{"horizontal_flip": false, "depths": [6, 6, 6], "kernel_size": 3, "stem": "single", "projector_hidden": 512, "projector_out": 128, "beta2": 0.95, "merge_dims": false, "max_grad_norm": 5.0}
Rows from block 10 of a small self-supervised image encoder, named by matrix and row number. Rows with one number belong to one channel. Each number is 128 + 24 x the weight over its row's rms, rounded and kept within 0 to 255. All counts start at 0. Numbers have three digits each. After the name is the row's rms in percent of the matrix's.
After each channel's rows are labels from the 100 images, of 14848, where the channel reaches its highest value: "responds to" is what is common among them; "lies over" is the class under the peak. Only what is clearly more common there than usual is listed. The data: drawn branching plants. In brackets: how many of the 100, against the usual share in percent.
# convs0: first 3x3 conv (model.blocks.10.convs.0.weight, 96x96x3x3, each kernel summed), inputs 0-95
# convs1: second 3x3 conv (model.blocks.10.convs.1.weight, 96x96x3x3, transposed, each kernel summed), outputs 0-95

convs0.57 092:112146129104124144120113114104106147101128124136104125108081127109114100160118142109112129098164131138109127140126161140114104069129138125117143127068208124144082105116144070144069148134140100127143140153115128139158126132134127130117082154162125114184134131141107146117139155162105126097
convs1.57 112:110146097135132124121144107115134092104160142115144127090105115158125109137122106113145156146110115089077146125119110173130138130153136106129123138141165140129137139151140029138116046155139160111129121123106138149137112123131128134093140128104141165131101137084109111157148142083154130154
responds to: thick trunk (80 vs 32.5); white flowers (48 vs 17.1); wide (39 vs 16.6); foliage: bare (35 vs 16.3)
lies over: wood (62 vs 5.8)

convs0.56 100:149143124121111129137115118096136103120127123138125063120140092078127133145207136096095157163170126083157085135082117132125134109172124127099092122099124136125120139129152141144116130115156131121105135138092132110153124101085117169102186110105124126153132100102147116108111131106129147122
convs1.56 088:106090125104146148120125130111130116157085113134161165126174103134108154163139119125102163135123146147093151133136168158095100141175172116128157148092138098132171115119158103095160163112135108092147149122102125144170153149126116112149124144102139135122118098136118137158159172102141123179
responds to: leaning left (94 vs 17.2)
lies over: wood (37 vs 5.8); foliage (33 vs 8.2)

convs0.22 091:124140132123141107137101138137100158134152096121094089134082105119129132137125158142088092147135123110134099088150117129125107139131160121116154101125103108121111138154119130138107094143104098114125141062141091133123141129162166127121142134183061093135160121127104155088119166135119151187
convs1.22 099:123105157122138156073135127135148173118134190131115141132133129122108127146124135128075127136162080108162185085133146126110163142143158144157096138126111127105089122149130147120133114111116186082161125131142145119116115134112126079120110141140137089107101116107159109130111138092110099089
responds to: leaning right (40 vs 16.6)
lies over: foliage (49 vs 8.2)

convs0.1 101:141149141125140139106108118132077171111086156139136114163146112111100127145149153129140158137131101136132124120127122157070132123142139108106113152099120121079088143143117129102179111110104162169134125119104141143147088124133077131125070120153152081091119104117127164120091098127138088143
convs1.1 097:113131210113148133132142148137120134167127198137172128130131104179134132138131127137105120113121128097112129084109111150124128113137077088163122151120135130138128148158113171123114159148163114140140129146130101114114104142141085109135148148142161120155180124105121084112085121098110127102
responds to: leaning left (70 vs 17.2)
lies over: wood (63 vs 5.8)

convs0.48 097:140108126096125116127098150145129087106138156152122136113054125084140116169134141152162129068141130092128088142127129108160102122118141098134130109150193152157141127122122110126081176162086098155093127154151126147146120158162121118146130148135120086128115139135107117131131119155116111138
convs1.48 088:132060144130139156090156144129150169150146139148135135128109135086142162115088109120068116100158114133164076140113091090124118126099131128128146117092146095117156155110143137117145159124164190135148158120154138154084138147162129144134144148136127153137136101137119119106139113162125147109
responds to: two-way forks (73 vs 42.9); autumn leaves (58 vs 16.6)
lies over: wood (25 vs 5.8)

convs0.42 097:141123132153139114141111137143079140095090111143132142146113141136116120086146146126148095148123114141154091108114124135149079098129141113103106125098129180139098125088141139144068062142098158104152133134137155129126138121123156091109114108111166073121101116132115132118184117101097099134
convs1.42 083:102124114142135118154106081142148073106137128151108108133164126119127151129129124132099122159106125154144121102142168122145111142167157092129110122132106138161153089109141137128108172098152052120153134149130147096133121134096101182111114115095128110154172154112141155091170128092109131138
responds to: night (76 vs 20.6); leaning left (59 vs 17.2); white flowers (58 vs 17.1)
lies over: wood (61 vs 5.8)

convs0.90 087:167174148114121145105147114161113134126151132105171079159112123143144106105132119171106122146091090113136165149125147126131139149119152087131088163084131112083131128137159128105127135154165117112110099129112106140132123088144120083114109132145058105118133140152162122144127107165163137145
convs1.90 093:118148157093133137112149090145171147129125084093144132120111170149139128139128150168129131119100143128092127173131118123118128135161147136153143131070147133115116136142102158135148107148182108151114139157128099101120151131177114115199194125117070143136135119128125113117163116120111135118
responds to: leaning left (96 vs 17.2); three-way forks (95 vs 57.1)
lies over: wood (67 vs 5.8)

convs0.49 080:149143154124116112082147115131072107129109124089114147133146179100123112100120161120108118141067136123129112124095145162124158121163125090114108144116100150144100107083164154133116088139122135145133112122112154089128128142105110111122149108135159081158095131185151130149172140104126141155
convs1.49 104:110123119152095145108127097119136126150110168117155131142149088132120143129153127141068135093138142152161160144129098105120134158113158136114156116118138107167139087141146144142164158110119180106108152135127137122104191149153108104101153121122139119046149124110118181136121149137147106136
responds to: night (96 vs 20.6); white flowers (46 vs 17.1); pink blossoms (36 vs 16.6)
lies over: foliage (42 vs 8.2)

convs0.52 112:133145125153107155160155163132150123110119182120159103106122094094135101139109119140095121136119117118133122149114144151129139175117135142149107124147094153105099107117130120096152096077139143182102171094142160162135088112140122106097135109073140151116103140140140147130112118120145166066
convs1.52 100:155129146150109138113122121137111157091114107142142091093117087143128077144099163134151086119129103082148152098146125121144114100103148083171149112120159116102105126128130134152135081111138131116110148144110148174112119127112119169126077098102175131159156087141114173136134107107123116112
responds to: thick trunk (82 vs 32.5)
lies over: wood (44 vs 5.8)

convs0.71 109:110088118106123107136122120117112120146129108111090149151123145188108107164132117114152119128098162139113087139126103144074071165090118089124136114139125150141118100149135118149131131108124150091134120111157130141168116172155121094133078129122114136116112129078103195125154152151125151117
convs1.71 103:136095157139110156135119135081113135128093154088172113127140110118121096111159102138115154109118104090164180158119128160137106088154103106171165132130136119100093133110144149078170149094130080115119120118131145112154150076106129141087129119098114130148158136155147119124154110117123137132
responds to: night (95 vs 20.6); leaning left (68 vs 17.2); pink blossoms (49 vs 16.6); foliage: white flowers (47 vs 17.1)
lies over: foliage (95 vs 8.2)

convs0.33 107:123147124102120124091112113156115118127143196095133100192150126123093103124137125119132148168089133135097117152119144144132116087134147119111110147122084171140096118079122151106111149145113102115156088109125094110142121122134132148091111138135103119160108123128117135075124157137092129191
convs1.33 093:114157106142154106126102135151146145152088078126103104092115163149131132148155151152133124101134102114119151138143109113144178134167106127132108148106120130102086101086130131119121122168109098137167139116156138133083151150154125148137112143154128122103096051120143155107114086097152108102
responds to: two-way forks (83 vs 42.9); wide (52 vs 16.6); autumn leaves (36 vs 16.6)
lies over: foliage (40 vs 8.2)

convs0.30 092:140131112116143133183130136125112131111150136137128111138152085137080125144161147109136100070125152131104096110137096118118148165109159171084105181090124103119145142158114111099099112125149147101151121137109133180118158149135101129101159106121076112152151142111094112103137097132108101128
convs1.30 086:118090135137077115139137169162143113088137160150139104157128099168142126117146099154147128109153124101177138103136119182135100126108146130143144119107113144093101168137151131100101137175137128127136142120140101107132091113134100123143191147142165144190160139088117121131119136093122136124
responds to: thick trunk (66 vs 32.5)
lies over: foliage (83 vs 8.2)

convs0.67 082:097147120172154121110107096095108121113095086099126159136134148115109145116154146143159132172124128107113114102170116104170114100125103143172094144152171146148099090152094133165131141106122116089122065117133137134115124152149171116178109132111103147145142118115102112140126140140123121171
convs1.67 130:182143142132151141153128139124131161129122153107124112127139125112111124145151168162134110129128129104129123125129154112157134154139156115107136126062153089147143074134141163099139131130130114117080155114133154153066119096173154128187149111109094121124149168121122124162117112100123123067
responds to: two-way forks (96 vs 42.9); wide (68 vs 16.6)
lies over: foliage (29 vs 8.2)

convs0.50 109:147141121142107105145118108142080145139124123131109108131085124123122124119169125150143103084155124109125108126149127148161086131141133153027151120125132154157118157089118129173133129097111109109123106111137112160090142140134124072099085140108117096126146132104120128136133137117158091173
convs1.50 102:124078127110113125156166128139182109142161164143108123151125149118107130152109171123130158156128157106131091144128178153103147115118113137060140109165139140150145118134154121134122146110142162153137139155125083150139114141097161154098185177105128113140149147152152137166137131115141153135
responds to: leaning right (48 vs 16.6); drooping (37 vs 16.7)
lies over: wood (40 vs 5.8)

convs0.2 096:093148138111152086133120132142155164119084108157109103141098102114165107097161104147134113162074109100164099146102155111123126150111114157110127114115134136118104144137099113126138126134143106170120118087089155130130135101174176113101102143107085089149150134143108174164129128118100114125
convs1.2 099:117135102111143165168094135118126132122119144130120104140130132132163102158141132157165174097131129092150136152116145131095115135143085100134078094148145106181130120136114133113111122113079143076133165136076145099105156122167159121113140148172115111110109141103128102150121134102070132123
responds to: two-way forks (91 vs 42.9); wide (74 vs 16.6)
lies over: wood (36 vs 5.8)

convs0.35 102:106140130137178151131133111134139145141097153127118146097099127151131152143112090103132136113083125127100089131150114127066142128100145136173120110124142118091114113177111164118126140171078168070136149103115121111099165109086159164116126107121112139123162133112152099144153146129137148102
convs1.35 128:123139116103179100148147093119133116162136109113117159162103098150133128093143116126155090149095124132106117155151132116087158136119132118073144140155127147117155111165147156101151092154170123144111075157132116141148089101078126166113165143113103159143106108104115117125092106119144142134
responds to: two-way forks (76 vs 42.9); wide (37 vs 16.6)
lies over: foliage (28 vs 8.2)

convs0.77 118:126169142114095160068107104136115110107166141128151115191117162126122150141141095135100102091119118118124127160104126121115155099142154112079146128110089153127144154117118129139134177098094125096107085158112146135140158164144164136081098134130139130136126103157114131143132124139133176155
convs1.77 106:143159132091129147137098157141085149140154176136144109134121149146152143132105177121117133106142103113112120162103147135142127112078136094198129110117145100143113126153153144079110133111124098119118139110159152122114143125178134126129115067144155072077116123129104131125130127128146152088
responds to: two-way forks (87 vs 42.9); autumn leaves (64 vs 16.6); drooping (55 vs 16.7)
lies over: foliage (28 vs 8.2)

convs0.58 096:129073132126141125093121106099091150110162124114121127148112137092120129139147149170129128131135068125106163128131155152171078110115122116087162167129129106168129147133107088122149109091180115146156063168113122135112088128153120117125094139133132106124120141127116112138128099124152111161
convs1.58 091:118124108158125152178174103132163115180078143147181156121121131120145139116120108127158092108117166144108107126142145093113163150118138123079122098136117136131160103108169139112178104109158140138103110164141082106138123124132111146099109130123123147147118129151138146169088124151114110090
responds to: two-way forks (74 vs 42.9); leaning left (60 vs 17.2); bare (37 vs 16.3)
lies over: wood (70 vs 5.8)

convs0.5 118:096132115142135120113156113144083143154152117111128112118167126151117084087148147141126132207140120111139129122108139117200137131146106156134091078122197140120097115105147124122127123096106149174115115097127069121143116140148122117113081133131123113108131130120143147130106126142124132090
convs1.5 092:153097098128096156135160170138108141151155152103122120168144088115083153122168154109144144124108140132092116090154097135135104141099153131125162132116101149150131158130164137130111108125132139126138128097154133119198168118116170151118151131148086168123167074131107113136113103139147131117
responds to: leaning right (53 vs 16.6)
lies over: wood (49 vs 5.8)

convs0.93 077:138138104121123142112106151123112146118115105109124154138123137093124108164135139152121093100142110168149103152174116123085132136103119138085099166154093069126119107111084101101174115107133140085129143141110091117107145151105122153113174083097130107141141163113140139174138095122152113097
convs1.93 090:104129141146171108160087155170077152101153136166131133159131118135143128144132142163103098129113125131156132098102108085123112103127083193133121123107163160121132161143133153127066137170129119102121161114098128149146129124162114118125120139130101147150094172148143149124132098139148150149
responds to: three-way forks (100 vs 57.1); wide (90 vs 16.6)
lies over: wood (27 vs 5.8)

convs0.24 093:117171131132096129126164150155126121100147114119110144131098094127156114108106150137162117126129132130098087123120137123143109129119170147091180153147067180150133132105108103149123123114137154093179110115088132119091124126117125155077127133121095119136141098111128103169087100132122152177
convs1.24 109:105154116133111142138109132150142123128114135117150140111166112129135120142105142121111159129101154137083109139125086147143126139143127079129115104143161160129096159121146038139157088107145125103126127093110109118117147149127143076130110109104125111138100098101146123192159129103139170077
responds to: night (55 vs 20.6); white flowers (40 vs 17.1)
lies over: wood (28 vs 5.8)

convs0.70 101:182136137136185108149109078122104105165125157099153110139094132118098119112082148126121087081126144123136121095154121124138120147125115108123136107128088104118157135143146114125153117159129107095149112156148155143116115169139141144126149099121105148107153113132198124122112073093152163124
convs1.70 099:157126064142101138128120123145100125104150149150079123144068121125139114114094152151175146131139115126108121115136129127169102106109110109147152150110100099150126154139107139109160119143126137126112109105143157191122097131163132098127137101168154165118136139142065099139107153168149145142
responds to: leaning left (77 vs 17.2)
lies over: foliage (62 vs 8.2)

convs0.26 108:104170124095128143071139122138140164098154130156118140173131126151153125064146090116161087134144106124119148109130161147173098123140144173121126121100145077139122125123157124083119088125078156142126102129136091095113088142121124135130133153139147104103123119140114132159103127106102130152
convs1.26 092:160094125144103112124141126108131159095140151133114128128164100145169132160136108163134173133110161097085121124142122090131092091135144137145188139119108116108158173124089140080158151134088136134094136134118148158130127114141121068131121115137168143101160146142123125167106104101153144135
responds to: leaning right (79 vs 16.6); two-way forks (70 vs 42.9); bare (44 vs 16.3)
lies over: wood (33 vs 5.8)